python train.py --encoder_arch="crnn" --model="encoder-decoder audio transcriber" --dataset="short made-up English sentences, spoken by a formant synthesiser in many voices" --train_examples=26041 --gain_aug_db=6 --n_mels=80 --hop_length=160 --input="log_mel" --spec_augment=false --win_length=400 --tokenizer="char" --vocab_size=30 --encoder_norm="batchnorm" --encoder_activation="relu" --encoder_depths=[1, 1, 1, 1] --encoder_kernel_size=5 --encoder_stem="single" --encoder_widths=[96, 96, 96, 96] --encoder_rnn_width=96 --encoder_rnn="gru" --encoder_bidirectional=true --encoder_rnn_residual=true --encoder_rnn_layers=6 --fusion="cross_attention" --decoder_width=192 --decoder_layers=6 --decoder_norm="layernorm" --decoder_norm_position="sandwich" --decoder_activation="swiglu" --decoder_mlp_ratio=2 --decoder_head_dim=16 --decoder_fused_qkv=false --decoder_bias="none" --decoder_qk_norm=false --decoder_parallel_block=false --decoder_inner_norm=false --decoder_positions="sincos" --decoder_cross_attention_every=1 --decoder_tie_embeddings=false --optimizer="soap" --beta2=0.95 --lr=0.0019 --beta1=0.9 --shampoo_beta=0.95 --eps=1e-08 --precondition_frequency=50 --max_precond_dim=1536 --one_sided=false --adamw_lr_other_params=0.0014 --ema_decay=0.99 --steps=1100 --batch_size=64 --epochs=2.7 --lr_schedule="constant" --warmup_steps=50 --weight_decay=0.1 --adamw_weight_decay_other_params=0.01
Rows from block 2 of the audio encoder of a small encoder-decoder audio transcriber, named by matrix and row number. Each number is 50 + 15 x the weight over its row's rms, rounded and kept within 0 to 99. All counts start at 0.
Before each channel's rows are labels from the 100 clips, of 14976, where the channel reaches its highest value: "peak on" is the class under the peak. Only what is clearly more common there than usual is listed. The data: short made-up English sentences, spoken by a formant synthesiser in many voices. In brackets: how many of the 100.
# conv: width-5 conv (encoder.blocks.2.conv.weight, 96x96x5, each kernel summed), inputs 0-95

peak on: /ð/ (52)
conv.9:51 49 68 61 64 34 52 61 54 38 44 59 21 44 37 51 43 18 52 48 79 07 69 53 41 74 47 34 47 47 28 51 38 74 54 52 30 65 34 39 66 44 51 45 88 53 62 44 33 60 60 52 68 42 46 57 43 49 45 56 57 59 44 50 16 28 71 43 33 27 79 64 76 31 68 59 33 55 53 60 31 55 49 57 61 56 54 85 33 60 38 43 36 63 39 50

peak on: /s/ (47)
conv.36:59 30 45 21 41 38 36 56 48 57 30 69 75 53 43 52 45 30 68 58 76 54 35 75 58 64 52 67 53 45 44 74 25 33 59 61 33 51 50 34 54 61 49 40 17 39 37 47 50 52 44 50 53 52 40 27 29 42 41 29 30 92 54 81 41 61 50 74 55 39 72 51 61 45 61 61 50 48 46 59 75 33 73 48 36 41 30 70 69 42 60 11 54 47 43 63

peak on: /ə/ (27)
conv.85:55 50 45 57 63 35 39 34 26 44 75 52 34 35 59 54 57 49 53 77 51 32 54 83 59 64 58 20 37 37 35 38 71 61 48 49 28 38 57 13 32 47 64 56 27 36 33 60 47 46 63 66 59 49 41 31 59 59 51 59 21 54 51 50 27 44 48 71 29 19 42 58 63 67 50 27 41 76 38 52 65 40 28 45 36 48 55 42 72 46 35 50 60 64 69 11

peak on: /ə/ (33)
conv.16:44 70 82 74 37 55 40 29 75 36 38 72 49 61 41 43 14 54 30 53 42 08 59 42 45 51 32 54 67 50 59 65 52 40 50 42 31 41 55 72 42 72 72 64 69 59 56 63 41 37 43 40 52 61 56 40 77 40 33 40 22 42 31 52 60 46 41 41 57 61 29 58 78 50 15 63 39 57 41 35 60 47 70 53 48 47 57 45 43 63 46 52 56 83 28 31

peak on: /s/ (30)
conv.70:58 35 82 38 41 64 47 51 83 44 29 22 74 44 45 51 64 74 38 38 58 81 42 55 71 60 44 68 51 30 27 66 46 44 55 45 72 40 75 31 32 45 29 65 27 48 41 69 52 59 40 45 24 61 61 66 41 84 43 47 39 50 48 44 39 63 32 53 69 36 59 49 54 63 50 49 34 76 25 58 57 38 72 31 45 32 49 37 62 66 64 61 44 75 51 43

peak on: /ð/ (63); /z/ (25)
conv.59:37 39 46 79 72 25 45 57 17 25 60 47 31 59 61 49 50 22 46 21 74 48 34 49 40 51 63 58 62 45 57 34 29 56 79 07 52 43 49 47 58 19 63 48 77 64 45 68 48 50 38 36 69 42 74 59 43 28 60 64 54 62 61 65 41 59 64 52 52 42 48 43 56 57 50 65 32 56 34 49 71 35 47 26 35 41 47 58 43 48 82 69 32 49 67 40

peak on: /s/ (48); /ð/ (25)
conv.83:56 49 41 50 34 81 38 45 55 32 27 34 41 41 59 76 54 60 55 84 43 66 78 21 62 58 49 35 35 39 27 51 58 39 41 50 37 53 57 56 77 19 44 29 56 38 47 50 72 76 63 63 23 50 44 48 53 45 59 32 46 45 45 60 61 92 40 24 37 66 48 49 45 17 27 60 72 47 71 69 34 61 43 51 67 60 52 55 61 53 64 54 37 35 46 54

peak on: /s/ (41)
conv.28:53 61 37 47 62 37 58 47 51 78 54 27 30 45 52 55 60 54 15 61 44 31 52 40 48 52 79 53 60 86 49 75 71 39 55 38 52 44 42 68 52 74 42 78 60 36 19 55 89 52 41 36 43 69 37 26 62 49 61 70 51 34 36 52 74 59 38 65 45 29 61 58 48 36 58 73 41 69 55 42 70 52 79 58 62 58 68 58 66 45 38 76 64 63 39 47

peak on: /s/ (28)
conv.34:22 27 53 52 46 62 59 40 35 46 43 56 41 54 63 54 37 66 66 63 22 41 45 42 55 58 50 76 72 65 36 50 22 50 31 28 54 56 49 50 32 57 76 48 50 79 40 24 45 26 62 49 41 67 05 23 52 69 39 34 53 23 48 41 67 43 24 62 48 58 59 49 40 41 28 56 67 68 68 40 43 66 59 66 63 31 38 59 39 31 59 71 52 27 43 54

peak on: /ə/ (44); /ɝ/ (29)
conv.57:33 62 74 40 41 55 57 40 20 29 34 33 72 59 66 63 58 28 48 42 47 44 09 43 26 69 41 53 79 35 15 39 48 59 63 25 65 50 39 44 63 49 28 43 46 39 57 63 41 52 37 55 66 49 38 28 56 42 51 48 57 21 26 45 66 44 33 76 70 53 44 54 57 27 26 53 49 69 31 56 58 43 65 65 87 52 56 28 57 54 59 56 65 47 41 49